A small contrastive image-text model, trained from scratch.
Model: 6.6M parameters, 48-pixel images, encoder arch squeezenet, encoder norm batchnorm, encoder activation relu, encoder depths [4, 8, 4], encoder widths [96, 160, 288], text encoder width 256, text encoder layers 7, text encoder norm layernorm, text encoder activation swiglu.
Data: 245000 training examples, 2.7 epochs.
Rows from block 12 of the image encoder of a small contrastive image-text model, named by matrix and row number. Rows with one number belong to one channel. Each number is 500 + 40 x the weight over its row's rms, rounded and kept within 0 to 999. All counts start at 0. Numbers have three digits each. After the name is the row's rms in percent of the matrix's.
After each channel's rows are labels from the 100 images, of 14976, where the channel reaches its highest value: "responds to" is what is common among them. Only what is clearly more common there than usual is listed. The data: made-up road signs on poles. In brackets: how many of the 100.
# sq0: squeeze pointwise conv (encoder.blocks.12.sq.0.weight, 72x160x1x1), inputs 0-53
# e10: expand pointwise conv (encoder.blocks.12.e1.0.weight, 144x72x1x1, transposed), outputs 0-71
# e30: expand 3x3 conv (encoder.blocks.12.e3.0.weight, 144x72x3x3, transposed, each kernel summed), outputs 0-71

sq0.28 105:499504504537483551500569431475508497475473510522481532534517499430455518491513527539509518465541540514480532477474513510541449430494508531461538601550476507510503
e10.28 088:526501569453551510554458469371470484506416450509469535531516467521504553540487467521541515535442515474561505458521480518535549520572502498545545543497499567500514516552453553570439435562528418505469462491481504482485
e30.28 108:462440475495469464500494452494478472511493503460476513442443476489473467455503454463442467482533515479475513462471456453452527419502466432472499451485520454492440449493556506457510443442500482516527464520504467523527
responds to: red rim (72); triangle sign (46)

sq0.6 095:595527449518464453511538437464490518516504585456531509498513436570525496532477491530490470506497472468481501404466527461547456603458492510499543538437475511621516
e10.6 112:510463526484469456476501488504510433454506461502597491469441523566452475535523511471543577481517518584466461461451527424516518546530486487487492544483428479450596441501510442409522497498481540470505447530530528508445
e30.6 094:498484431447460533485519548509485467496532497425513479525500457479498369535482524500504517454465503546516495492532506544507526538497551517471507519520506477504524516582489627477508450457452524546496494503548397493530
responds to: orange rim (100); blue face (26)

sq0.32 107:474519508488511490528515514461504493497454537533490485526555452490504548487461533499497509484465504538472488473480470534522488502477525502486473579493493533495537
e10.32 097:503532480477622520521477531468553462469433496427546513523522442516495553516526470454527544504418516492488553444478496525461535580521483472495487540453487572445489550559480555503430540527530429531524531453492524548455
e30.32 109:484445471492430480502526449484481449479478500435485518483426497475458495450524447425468454435545537493529514483479422492429481434491460441471453415512494457476447493493551498502505419450494471459513421471470505503530
responds to: yellow rim (82); triangle sign (67)

sq0.57 100:497520486597455462574503508482462528463475453551520469486502429474414529513505582529471447469490447457495537489512458492471557480505478489428529502469462595476510
e10.57 103:523520520432487542454513505507539525522502447473489527531482438525522539489473535517496535456475454487526498522503458472541583429463462443498567532480498471451453434471531512508492500500541506445544510565577504544426
e30.57 106:467527547508553501530478544519535545502555407505527562519521444462444421515473504513526542613512534516550539529498459512508492489508475516493516527493535490576538488564557443558492444478567525504526559598499499476507
responds to: red rim (87); blue face (45)

sq0.12 102:469398504445569517476506472435480398418475517473452456473447570565441458548508425570488515478555516490476513470484619549509501489519510475518395548575492433502500
e10.12 106:494439426534507546484476491518474472483509492454514465568571533508535468539454479500545486426487459600451497412559460413475497488523441500533546485530529435484535543533439500463497565588435492519525480490511472441552
e30.12 105:553487577516452502543502531509530517497469491474491598526539418570465416520534474417545534465554476445513473565531434514497532546487542476574552508466479540475542510526555534508471544518454516525534473491508504481562
responds to: purple rim (100); orange face (27)

sq0.37 099:493484493518541507468482486562480524479489530494485571524533500449480583440466521490503501447524476484420493449478500532540536458479451520450466508461471451486465
e10.37 110:550600522481464533507548524530457489507511522517458432475510503537569430475504521526446551515467462461481518454473479423457518504511530509435452472404532504504449513487428492515464538478551504493523502462533452502517
e30.37 110:540513476571498485527506487500530529543396482464499532582491446483437444501521457457507501468507513401498484499499519513519463537506505495519462485510469522488540496525535474533512532504472531504546496478458524491507
responds to: blue rim (82)

sq0.14 102:508514491491519512520471462566567494456443514513505470516468540520491533491548516537526563494530535535468552476496541486479512502441521422551515510490523470486480
e10.14 089:555519530563422503563558550468460525474422467521443553517566480499464542562527447529527504476480517464525539475542494476522516501538510491493451426582481415571511502539471479511503515468477514433469520512551431434553
e30.14 091:505451533495436430425468486509484485507487527471484500383519482514486472440542454542531436493504462496496430436503550505491476489488493448506469488503475507430461482386494502459564580488473506475551573485441471553503
responds to: purple rim (87); hexagon sign (65)

sq0.11 100:503534439499442453508493463577524505517485493506493561507481443479492519490482539503509491480476525527459537444445518472510471479454501398520499489487472455517447
e10.11 094:534552547526409490460523471425441547535412522564547544444435484585537475500532523517516491540494477487492461527473541486506501509530540538463480468505475463541524547483495573527558458467476490552503496522505540503463
e30.11 118:480430492455448462469464458494493475543475484444476465400462506460522444446505441510449454465447460493535420472520508483499474485496465440459418442488504469472480530466452515513530557451512496460499474462506461533497
responds to: white rim (73); pentagon sign (48)

sq0.70 099:510449615533523482588535576519492423509500475412433484567543496504514469537559434498528502553577509535548598447524519572510473424511523481595564530481499542485467
e10.70 108:554464509496466443475410543500471492419508514565501574488519484484525505417454463531461499410474466487540481519403508466485535465507506502513604433555535462503499508562528472458520513456473472553470465457541545479569
e30.70 104:489482589507476492498465454532537525511382501552436532470503448575496448456543430467505471574542514447468440466529419457512487489488491449558515473475464533485520456480520521489546552484448485481505482422499458503549
responds to: pink rim (99); circle sign (43)

sq0.30 099:508513485605499568616500502503556520452444501518490516518511564479432478548661528577587550487517501527555560480509486465506492482520473478491573480527569543503503
e10.30 118:554506502535526503514499535492452532475524433456420544561535422453506546493406454490532475440525494525575457495551482463485560527538477448464525475543506453506512511490495518443486473445452467443467502531595412487536
e30.30 087:440493623509512474451559484514466513516519482484539565433543399469487446500469433453527537603496475480486519468530499470504477454476475451478554514544529518502476422491513470432520489504560502486555516469444494493503
responds to: pink rim (100); circle sign (58)

sq0.27 101:480528597520551497507469501451419476469494502539488443559488472537505502530535436500463505543522520421512558479494476544483533503487569532486501486491478489508529
e10.27 094:452452520420511510538474563519495565437494459503505593530488544446560502501492444494550493438516567526496546535520518481470474465542584544574512478537516465455517474555526518517589591495472503496580543536507524561563
e30.27 093:503447487534502519527471462513530499446488541486432547435549442548474462486452437552487399460503523496537491443531448443548470486523463462489459478456454519491541515571520525486493516475427465448497481471492477520464
responds to: green rim (70); hexagon sign (42)

sq0.2 094:524550472505528530498449511519497585575543499482545486519503492520481537590486471480506551489515514460530479512483514489476474520457549514469500465507487443472560
e10.2 112:414539512435422498576514487540520475498499531484478506595519520577524426607501567565597521550523554514432433495548459513498446506519446536531474483520516477520469441513486477515488474527453480522556468553449506427492
e30.2 097:527437446497511522509507539562517530523552351492500492548543516490568387533522513519440494425534535548534522509509507448466522375488444533504503552530519513493507492569559478492506508476423496541538505591547501565464
responds to: black rim (71); red face (27)

sq0.3 102:505474476510463520519509478429503479479486496515522504494434498511467506489493484490471501467451446454491502553492491468490494543500476514509461483501535499483512
e10.3 118:497507404495494453440491481593490471456601472458475505539510468426510489474492508497463540482583504514454534521507526500485496515489476461539554394489438469478473479414525410501483479524460536484462533519500436462525
e30.3 148:437463505469429430507497434535497471481510513456500485458395549516521510462503449489460481428471482506512483495526464431395494529492435450442505419504506548511445517422463463519534479414477455456521472466501508563505
responds to: teal rim (61); square sign (49)

sq0.5 103:442520507432508533457527469419499521499492441509505487486479465499469509549482419478461487507544504452506493486507557509514500470493513524484503536534516455493501
e10.5 076:426516445483528495565499469582544515453517419446496541478585488511451494516449515477549461461572529525519474560516503536508494505451452497553566476575466506478468498538454459450507505516449514498492504512472516544524
e30.5 108:531426498493424523448502463526494516422478454443493495477449493545534419492524506452470462414552518522501519502458456448461561461542484517490499475444498525473509524531547495524501515487465496456537466567471525503520
responds to: black rim (81); triangle sign (49)

sq0.38 098:508527490485472474507455504581516461515520524477485499463472503532523496455494500501555517548487539531499510476470510471509516521476525442565499485476502504480461
e10.38 106:553514503539468491523474482391457569496415558608540564502480556547520500506471505491493470466467465495577492459518495474514473468519450514478448447504492519504573543529499496504542495493503542507491505460517555479517
e30.38 100:477465490470418531432430511483484461514468524527443486416542549515492473466551474540500480499505455500508391429542507470471485494464491492551448499463494488464473481494478543466546577468434501497535494498496454561534
responds to: white rim (67); pentagon sign (50)

sq0.54 101:481514393478495564492524541571512483472507519496524552488475490528459643463484505462565552557451471472489506504511492489496582507509544506528435451522554477448487
e10.54 104:516560466490485497483591513524511497496498484557523457544457458460506480529448540511521515522525447458521501462513497514457485526513434513510452454463465422518486498449446445570435535533521497454451525449481498436461
e30.54 097:492506453516474486505538497511476432533503589533545527467513447485461546480488477467426479500452452500525493459477492436471447446475461451466463483499524532545454514455483376457470511473490496492494465471485535520485
responds to: blue rim (82); yellow face (52)

sq0.53 098:560511424531489520526482473493489477499476552544503487490517470573448508448511545574501478480529461446463515439471570460544487620455461526535551497434505501623515
e10.53 111:528516462534508438450489531524490472466514419469562500492480437533511506489507521458502591488523462567514529520488519438521593563460502455547469550451440449474557423445515486437512519494463470432517515542550484507437
e30.53 090:471509486438462536480543541480498473462547538462506552486489400519434481495438462458503534525449476528505529532518518540472481565488513533434501451513508496537499524546487577467441432441482487486470461421546454439517
responds to: orange rim (100)

sq0.29 101:540513407547444533524563553515510487512568523472479518445462464517438483497507498489542459559509508539574516520497509472553491549559536520544503495511533522463572
e10.29 087:559477493458531544525455447488570551487446470533567466523512455514415517549469551409505489459469456458507496455504433501530517477464443480496496485441469488508522559435518504493553520487488502357460466480512536468471
e30.29 096:469478494471436508399505498491505471540460475477483504450514552475530509511433514537444456507421487498498495496548540437502464477427465543431489466550527470445480482447490432488421491476466501475445420539498496453469
responds to: white rim (62); hexagon sign (48)

sq0.35 100:467473506504538571495511505485470541519495528498497488531516522512512534509510455498466482493511472469513508504547471571508486514520523498527461512491567519491533
e10.35 088:542524538507576488479576448503523576475508493440533543446477492427525567451514517442513530504486511525467525505507492464435527498530519492514488437468457567474504488415504501504544550345502475510573446546553452525495
e30.35 098:500458477446485485447539519535455481467414424411480487553491528451484462468420502408439475445432485469520510500493523427482488528436480474421470479522521548513489509518421452556425532490502508481472398513513480484447
responds to: teal rim (43); orange rim (38)

sq0.44 098:492480565643510486657484480496522515479499504485495489529451493509430481556586571549503435511538520481552593397509466465459448491528504513520560466474496540494440
e10.44 118:539538546498499425532511556512483518457466447511439580544523484486533503465471510534504538484531485476546472491455524501547585463533534444469577488575431445514489468530484445390460486492427467466467462502574452457535
e30.44 088:462472610476530516506506482525529546521509465488533598480520404513509403490460457467551546619509515476505476464583451484521484464502497459511591487500517523530537439464520509470504471490525521528535525491466464517559
responds to: pink rim (87); circle sign (48)

sq0.52 096:512550485522488514496499492506489540468500441454468482468445456489485547566502465483541454514539515468532500478458478503486473511487523450536494467503504493458546
e10.52 105:473489473493456565520503521544525538547491452455461486502509486518500477564457480499569526524509423537501409519533486508572463434521523431552523543523495493573499457498456460485474498564462483465508495533484521430502
e30.52 093:476453486483521490461472516553502525470531352503517494498488441501561354541492556516427493493538554545554534512522510477496535424485492556483517511511543513527472464521579518476456461489448506487530514625530502532455
responds to: black rim (50); black face (50)

sq0.60 095:550527502569491520517479545529523530503530498520486508484438535512436529528561501506548504522511483493521563541536500483499461479477508521536508452545562589481551
e10.60 084:579493479464478487513491498503588454526475499514507540570543403421500515568468553531522473458547497466493545451545462522580490559516474501544538408480404460533472528447482500425490482441481503507443486541540472456519
e30.60 088:469473548450485474445509504603463531506518410479496504501485554522523464468472460460441482516445532496512562518514499384459477428457417527461523502554526539444439465431527394475487510459486457502511441554500524551484
responds to: pink rim (48); teal rim (39)

sq0.71 104:495483512457536506432561481463504474454496495525462536512519529465512468482512509499467491504529566500519465488516496558570481486545513548492473641548506500453494
e10.71 081:462511471477581549517513508442511467523509488501462526481551504488524560550523432418496498477444506521508547429548510514469487508589526514562518499494585515482537482496493560513543570557557402477475553538509496495558
e30.71 116:489483496454452481535508452579440453474436501450497496434476516506431487519507450437465455441515498440510508497535480461466491445492484501483532467511496453460456494504521497451496471480459513464510425503424497507515
responds to: triangle sign (70); yellow rim (44)

sq0.23 100:530457497490575470490497501511443503521472484490466495485568520509523477482473527501467497456479524503479456531511510668458482468591499453450483516497494542500480
e10.23 104:555514520552543493441495505516546496473556549557541462464528537475498552461545522455472487501555483458552496486399445472412474500490502580484452480466558573443466544477535539562489547517547509505522445486492530529558
e30.23 109:526542474460478532506523481538483513505356494542532451486522519511402463471509462461471467447493495382543526520462500490532474524490470544518477503559480485511523559545456499558549502468483504447481481495424509460458
responds to: white face (95); triangle sign (57)

sq0.0 106:478541526501470505473497525479455537521486497518507498535478460496512543525456463491545506533486486442517497512481504526474470494502501480509451489521510458492470
e10.0 076:532513542422538460582496494435497584484435547542537536456480476560529427493471476541507511526505445527523484474492410520524518563497501545537566462470549492511550559486458487563497462518506514514586464466492547436550
e30.0 087:523410508550475510491506461496438555490490452487464513459484434536464404523519454503501461438537516545562499443510517534511496396522450476509562467507542485517489477546507508465492518489487535463563458527543484577548
responds to: blue rim (65); blue face (32)

sq0.51 099:493560491456488472510509497477452476547450498503487503477584508474598507504522480487507502464542539486496549493503476522515427473486561460470523579527491512491535
e10.51 102:457505452524521500492493465525529490512501544503599544544501446551476526577516549421596422463553525453457503503541523517495484473525451549606535540521448566502392487535559545523497451504533398544507490505488484499496
e30.51 112:489436453436462513500527510548494499467481462458457480447444536508569471476492517494418453401498535522510550509483484433462505464495467581433446469483472539464473520504550551530485521442460485469520453552530538478437
responds to: white rim (67); black rim (30)

sq0.69 098:498500481423477446447539572504476459465501531526463466498480556518457474536471468483471491480560503577491485559619504495512491452549543492467523549517429631492505
e10.69 112:510426551541500541478456470454573492523497486486519481511556429477478468473460487500465433468455479463535542523468443478483473570457429458418492477479464530482480563558566539539468487462559560482503488476469530510494
e30.69 093:475489455484502457549504453518562530510547355525500477494485615520458411480539486560493464465528480554503422554464488536457500496445412438505511475517531521522484442512495435532506481487465506504503536556550489525472
responds to: teal rim (100)

sq0.43 098:536500451463556456471495474597562522510481496537489536488541544504518502527516567512508542445492556566486464532546494492540508434531524436492536451493455556472510
e10.43 097:547448552563449556513518549490538503564493535538546518490561499510517462557460502526561495486478544467518469431530449452522478538564457543487456510473479509547458521452578581534524446463533494502443482524518476433491
e30.43 079:534497474474448441426474454522531466550496437503510464401531561432557459463525464575531432478459413532511428506510538513529457513454473483480449520513492474455482495502502438477548520482497484476492558550453491504415
responds to: white rim (59); hexagon sign (54)

sq0.36 099:510529483520465451477491491473451447437479539563511480538459482559434456491490518490479440479545489539459540572538493477504479540474497521490590467485470648571517
e10.36 105:501440478522534538411419528484553510500513460502577516466462470464434512442443511458478477426467521519520598530495543516467547499469514434459517554461427519481529492483574523473510489473529476490472540530554497525454
e30.36 085:464530462483489448526481528450552461547580528477488547497518562438431519464447539597509506532446461533534421518518440545481502577554448490494457505473501457549505486546499475557466442459515464501459532506535523478488
responds to: teal rim (80); hexagon sign (58)

sq0.40 100:503523524481585453507521510490491501536500530510515463525545598547468459587575476511510538482492470529543551527554572532505522523574555500456522504601465558467512
e10.40 121:488435483489491467505449540570517438425538503476529484539600424538442463519464539469573445489523514562455543504502450487445513536514475568517548503503515561440436488490577557491540528537521431540559460514556461527550
e30.40 094:546576497528551481482530482572530512457486415520518565468522494428492424514423495575512439504472525528563537532460488475532508534507472547422489525569448520449540496598584528537529529518442473479474537582493484514466
responds to: purple rim (99)

sq0.25 099:502484488501471526469491520518510603580569490504507541544488465489516519542428509432495501549446474527559455489509473494512472518508495568524460535487480509500481
e10.25 107:520481545444547481551501501460535539529471538571505503515418506469467522468575556528433488608524602467523472433427482522546487514531495502485473492499455547471551511493488471489492485466530552485486468465451589466502
e30.25 106:487478449439428511464507482508461507523492470393515446530475556494495510554480561540438456436453501536513482467547540496512482472443498493453549494565494460452497476459502479418468487515424517531442438580450467544483
responds to: brown rim (85); red face (25)

sq0.63 094:512534453515450495477480539534472502515537498468468493460514497480494557505511520481525535483518476519443479543541458472524549483454518471457516454484462567464557
e10.63 113:464543512528473534514531498539637501539484464481542448569514483494520454531450611535514533511501505464532548445495450459530528518455409450460495470479482525455475506432499485532455502431562539460545448480522460510436
e30.63 100:495475462514508473556546490516556537516562354537542496548492505459488398484492498477466492472498455532525489545503471504504477484419442492503487508475544552571494481523491383533491527490458535483490514543529483477465
responds to: blue rim (100); circle sign (42)

sq0.20 097:530448474589483551506541494524485588508553492434492502461443484517457555517448579519498497492515525551534453509503531481500487518514430526483537501524475526547525
e10.20 085:589537543510510476476545526479521537481517457462451508464497471448499552515527545541473555572476546486497445392454464469471548506510475527431479533516421480506553472458495490398474444481496521510417431484491476486459
e30.20 081:502478457455406538477481484502488511478513464472535588523439494501468474508475451481436467472486531447498532500519507479496489465459461466446569440568497486474460492433594507464492460463445452523473418543435501528502
responds to: brown rim (86)

sq0.22 095:471538446517471507463494570533536450498480478556557518514453466445463573477475468457506501544487514503503537527552526462476553499515567513516477465543575469444547
e10.22 128:412516472479495563493512530536492513496463457524462445469501530467463514523432492460492469524523506485511507559530490603477437470472479474545521499533550479540435557519475463549466564540418438458533574543490524487503
e30.22 109:540481500548440489473531487466538454515493596491512540404553473475505565494470498507506466482481518510496491463512473422510516469587473481496399478519447470548541517461509401501492490531494474484494532427531566493510
responds to: yellow rim (90)

sq0.55 099:460532623450518514522542547476541502506515491470508530572481489539574452551554424438489482531555558514528577468429442494483489487503561498540447532475533445502487
e10.55 113:497481490460531453567451540493496491387522536539509556544500519481524474493509471558538492492506562561491510488470525524428454487540544491575520489624485527458515465562527481435521453531471522565497503491526500479584
e30.55 108:532449523456499544502502448536472528437452509505474524458488429524503460507432509510465457489485550530458463506523447491508514442525500497459519461408478562481556502536505571502496543488393475449496520518489472530447
responds to: pink rim (94); circle sign (44)

sq0.10 102:529532500483526455490509510560555452498473496487523562553516526481527475492513548472514510514571527556492511470521528476533465446463531452506564516468477513571460
e10.10 093:529518523553443542518489551445513464535422578483544555516518472504464481533503457474512517524423538523451474514494560459498532537493539501494445482499485548558466510462540589531536539447506447557441518514499545458564
e30.10 111:470458487494459474439448400526474499568478473455475457421478499501487506478536409503457448468497456448511462470513514488477470513496478456512498476487414443472461510467484485465510491443533505493506467416462511542524
responds to: triangle sign (52); white rim (46)

sq0.24 100:521568483527476538489515521524502496459474537530518521511477521510439552483522471519504509539501476464492525532548493446496560569496526523592454474537569496508528
e10.24 079:497512494483569522533509518576456549441424489506486541473485451478516526499519489491466551467442489484483524510466407543484467595470418465505526456454534450452530561518476468539460507476435400477546548536480516485480
e30.24 086:513459497496434459485515502487482469436517583488500540463488482483451530513461478505510444393465485561528490470502487507483485461557474463442436400554507515552458529452495470484448474481446499444518509370527525542516
responds to: yellow rim (99)

sq0.26 095:573529442569469473539512574527511493482519519570574497533515517554468557498478520569495498547529463532519588540588520415485549577502545539519553466532520596540540
e10.26 091:550503540490562460502494558509508487456513507466467486494478478441457493487431524457491529462483487516573585527485450514548538575493440436526512492478490459440500483457502451532482563499483502520515544541528511551465
e30.26 086:467452515522420489476528488509501489483514510464488529478524509513432513514427470522498475493465494577468502492491488440464500445534462508432445445508539515520467457456500421465415429473467515479476467395528532485516
responds to: teal rim (51); hexagon sign (43)

sq0.46 100:470497518593471523561504470497457480485461456491508550494457467458484496466491565525518477505513525445528532474476437540453492434540464490528533462407555547478497
e10.46 096:535550517529498511409550465502534532463525526534436574487476437424531566498429519449513488426584494438529484523464555479491567490489521516515534393469420500553515507467504414473482397397492495483444502501508470507489
e30.46 098:446483607451477501473508490585456493507435524472496496411475527538475508485440472433443491594437491426513539489493509412485457505469423488478510502551513495491471495445434416467486488438561469436519422447481524490485
responds to: red rim (99); square sign (47)

sq0.17 104:495513484499494488487513526508488507487511457503508483478487532493415528515511509493554521556525513474503477511493516520471532474522492506503498477469484461495480
e10.17 085:491529437457436542422566577532489521533515523531444485545466432503539527475467474581487508512527454511546450500530496482535534503486486488486476519481502484550487437424460455527429496476513492425554490487517473433534
e30.17 107:422435444548486490554442470520497540532529495451481480507508470542466466457536483482471490481526503461528493418504457463456452481463448394525482493485531467534436491483489446479521441437545468470556475561479473565508
responds to: blue rim (49)

sq0.16 100:518462531517527513550531460496463514571487481450455493475492484485500483530484484466495483479448500458558514499446504550430428464494504463482479479475465503504497
e10.16 084:529507446486488475498499446506486491472504571502556569488502468477527476575565567511537446508554516440453485474431503469530441542496515565574515435531429545469490514472491476403510558499437537521497453455452557479522
e30.16 075:480498502420412539461493517563426505507474512546450468534487552494518486457511482461433495450499552479525567444437470412456451492464453538483471497510526531394460536509475445488501474409481442536509422569522507531545
responds to: white rim (100)

sq0.15 103:508543549478473433527541522556497520512477531526493504560533463517527534485498501464526499528522529526473507430537517485522475502535529474489545515464444506554451
e10.15 092:506540521473534507490505589489467408531442540469502511497476479563523467534527464502504576525405491496459578533522462502485508566472516462526514487535519492432521525484459514538474541525448459523552546487498529558471
e30.15 104:461401406511447509471482416524490540495460497438503473451450504513501476505471428460463471427513520503537472470495494495481486462526482425467471435515458449480468504470508523468484472458475477501459403436503469558539
responds to: orange rim (32); blue rim (31)

sq0.39 099:507477519421540476501483469496536383462482568484475536539468525537496467429536558528492510506527561535492467469501549519532435507542458495555453555539503490485472
e10.39 103:470436536583540469481497541467427490477500529502505482490566560503468472498506444502472488446529479520448488418555518472425515543530485452489500512507534440510536567544501494456517520516457477512479499429509452493556
e30.39 106:520458548515463511498477479491519497479466591501471502490512483547427499501558407430542493437515427420486454506571440539483499586490542440571523509499474529446498518520517608481481471529452508516537453447456473544574
responds to: orange rim (85); purple face (27)

sq0.13 099:500411587497588548489498601520495466444491540460526501498449488541369461537538506510532486558563549566493510486598509564559518527558544500501520525581504455467482
e10.13 105:474441514494557553483498599546441513466476462464496511545483500501569490460465497537446519516510479490487462501504467508448486546512522474438497550573525464468534565532420474511486583473437500429472488429450524496563
e30.13 099:487498522528499567519495449487535548480509550568485569485538463564442485524497416501546476504507492449530482520587454510523467526523529479543600465500465518505530497513553513482470493518397487507473513502479545499552
responds to: yellow rim (100); blue face (33)

sq0.58 102:485519509519491480483477505465447502493487559494528428474526496571501509529531484487460541512506455473494465499495519443550522589475546467562491471519522481545533
e10.58 085:517490424460521447483478523567483421472464401446534455501400502517493444490511518483520536462501529543489543566553501512492499542453516392527523460487511467456521496445506463497507535555442464547495504459562485519492
e30.58 096:485453434476465514485536486518524500458501505488501524481474455474485425474460466465478462447496516506584494511517427455465513500496465475402455451540492545504515557522524560520488536451426388466506463496527502536484
responds to: orange rim (90); circle sign (47)

sq0.9 098:471439442461526479412502565519549453478480502408531476363461538500448510457490525481546522533468486498476384509571553482528490514548526447489531523627556456469527
e10.9 109:468487487549522540500481528478443449434518463496520462462540540508464445530479434477492524513474520520447505511546506527450484508514481512428448490461553446518506568531483461504494548559445426456461509411521552519538
e30.9 097:520458567499446513461541435497509420466499549529538528381532479479461495500518432449501457464491422478552468480535465492475521533521500447447494462574483476551517539491477509472527502532376510492525512408497562481518
responds to: yellow rim (95)

sq0.49 104:479466453456488449473486502499506468461472459453547483459460503508440482500498475501484501514477515514483535521520525494499453515501452463543504478535531515478494
e10.49 085:542516440512434514487449507451546473507513481561555530510513507473480454542468469517471482525526438448451535482474530533453479502451410530500544444499472506472531500476570464417506503522446526416459445468476530430549
e30.49 093:484532485419433486467477480526505427535491565505495554388506540428500491460481450505441486517437495468553454446521461437511430516451446472425441499486510491483464541492462413504500558429499456468458453527490538506462
responds to: teal rim (30); orange face (26)

sq0.31 102:460514527472505545448571514487455476530511519504522554545521529486487478545505451526461464483516521438518518494492506528532508543506516553527429536528530483508533
e10.31 087:464484533435555550537532488452467561537481412495538541449508479464431563454493473467523461454450507573486472480539496506483450499599507446527529503514538506522488478488498477490565517457483409474514536589467456419529
e30.31 095:489469459460454487446544428509516474453485469457512460472459545442476529534514518462464404438516515507512513440566511476493442481449480501504518462549532483487462450502491477464471458505457531505515464489475432499467
responds to: orange rim (48); yellow rim (46)

sq0.56 101:490532572513542491533496517483449589562501513546510480572535537508548490523485499509485474494490537480525512510472481580478523499552543560450476498499455506543511
e10.56 091:452489505405478475468518553544543473489470494435454477517495528545490547470553528542530479513500571515489456508496455528470480493522558528473505549458472512429488510443541557474506517468535528516561537528424463602500
e30.56 097:503517371544481528506479506521557551485502534498571529555490424481414451509487491512527461439523524501596561527473485519547473530507474517474461482498435497456523573552555485539570445470418483475490522552413460527448
responds to: brown rim (88); blue face (50)

sq0.18 098:472523563500548578538489528528542530490466518497488533480493487528487577487544499522532534542445495471470549496481476535472511503476512477518465451503543465447483
e10.18 099:551575537493470502514602513499535544523491485518498552518499449507574432525470522553530514513557532483554521404493432450465501527572474499537452435472492475554547492425480472476490523448455457468526470485549463453527
e30.18 091:511474519439476473458532490562453460502465503533476515518504501458517559465487485478480455488434452462507484513509570453498425480429430453414482499512514562444449505448480421508513583513443488502482430501443490521435
responds to: blue rim (77); circle sign (52)

sq0.19 096:528510527523470546514515555551481488422530587498525517467445478561451588455469522529527508576529543507519505473567494497532547600504511501543518470482552501559545
e10.19 088:551550513522542495507563528502511513466471463511518477462445495529552457450528507468473611446479454495551516509441445503513571580458462516433412483502447505479585525497488501490535533455517468422522474424547520533450
e30.19 086:443472476454395546488524477490505480422515525492470525479500469501443484480432423483469488425462471468482501512507476495444487522467506519400461459484513526538475532538516537491469457488365478503434436488498468465473
responds to: orange rim (76)

sq0.62 096:509431483466528529458501523528491589576588467520548533532502482546530514517419517471455449545489485562538461510547522492520514518471500531551464523499468516564485
e10.62 093:506519511464517454531522518468519469499490515471508465477447472475452469520589541566469542609520579461479487502449443460588486520467477465514426496461430489463555511481523509469488486518546566539467466466509537488411
e30.62 090:464482483455446517489511511495475487561501423410503527606478547451577495527453536468462529457468495533512490478517472436463479495438474486451535480528548501459497471444531452481473493484452483539488430586502486571518
responds to: brown rim (72); red face (28)

sq0.50 100:461461487473529565443423447483550531423477473509509508506486593534473547466523505548523602491540483510452495515494519489510546478466487521532464462564507468511471
e10.50 126:506513499534462539538578552545521487535528479484469502552532456449537446481484516560466548491502533553488513404561460455439533553542476507466452478511556440477494473478428483457523504532449459484534526443556416462514
e30.50 096:516489502520498457507532505494518462487521476498502581567524408464445442471473485453500479508489468453479412582507490511500441525433473455468507511454542580506516495518544471517470601528468520482517509533476476502402
responds to: purple rim (100); teal face (29)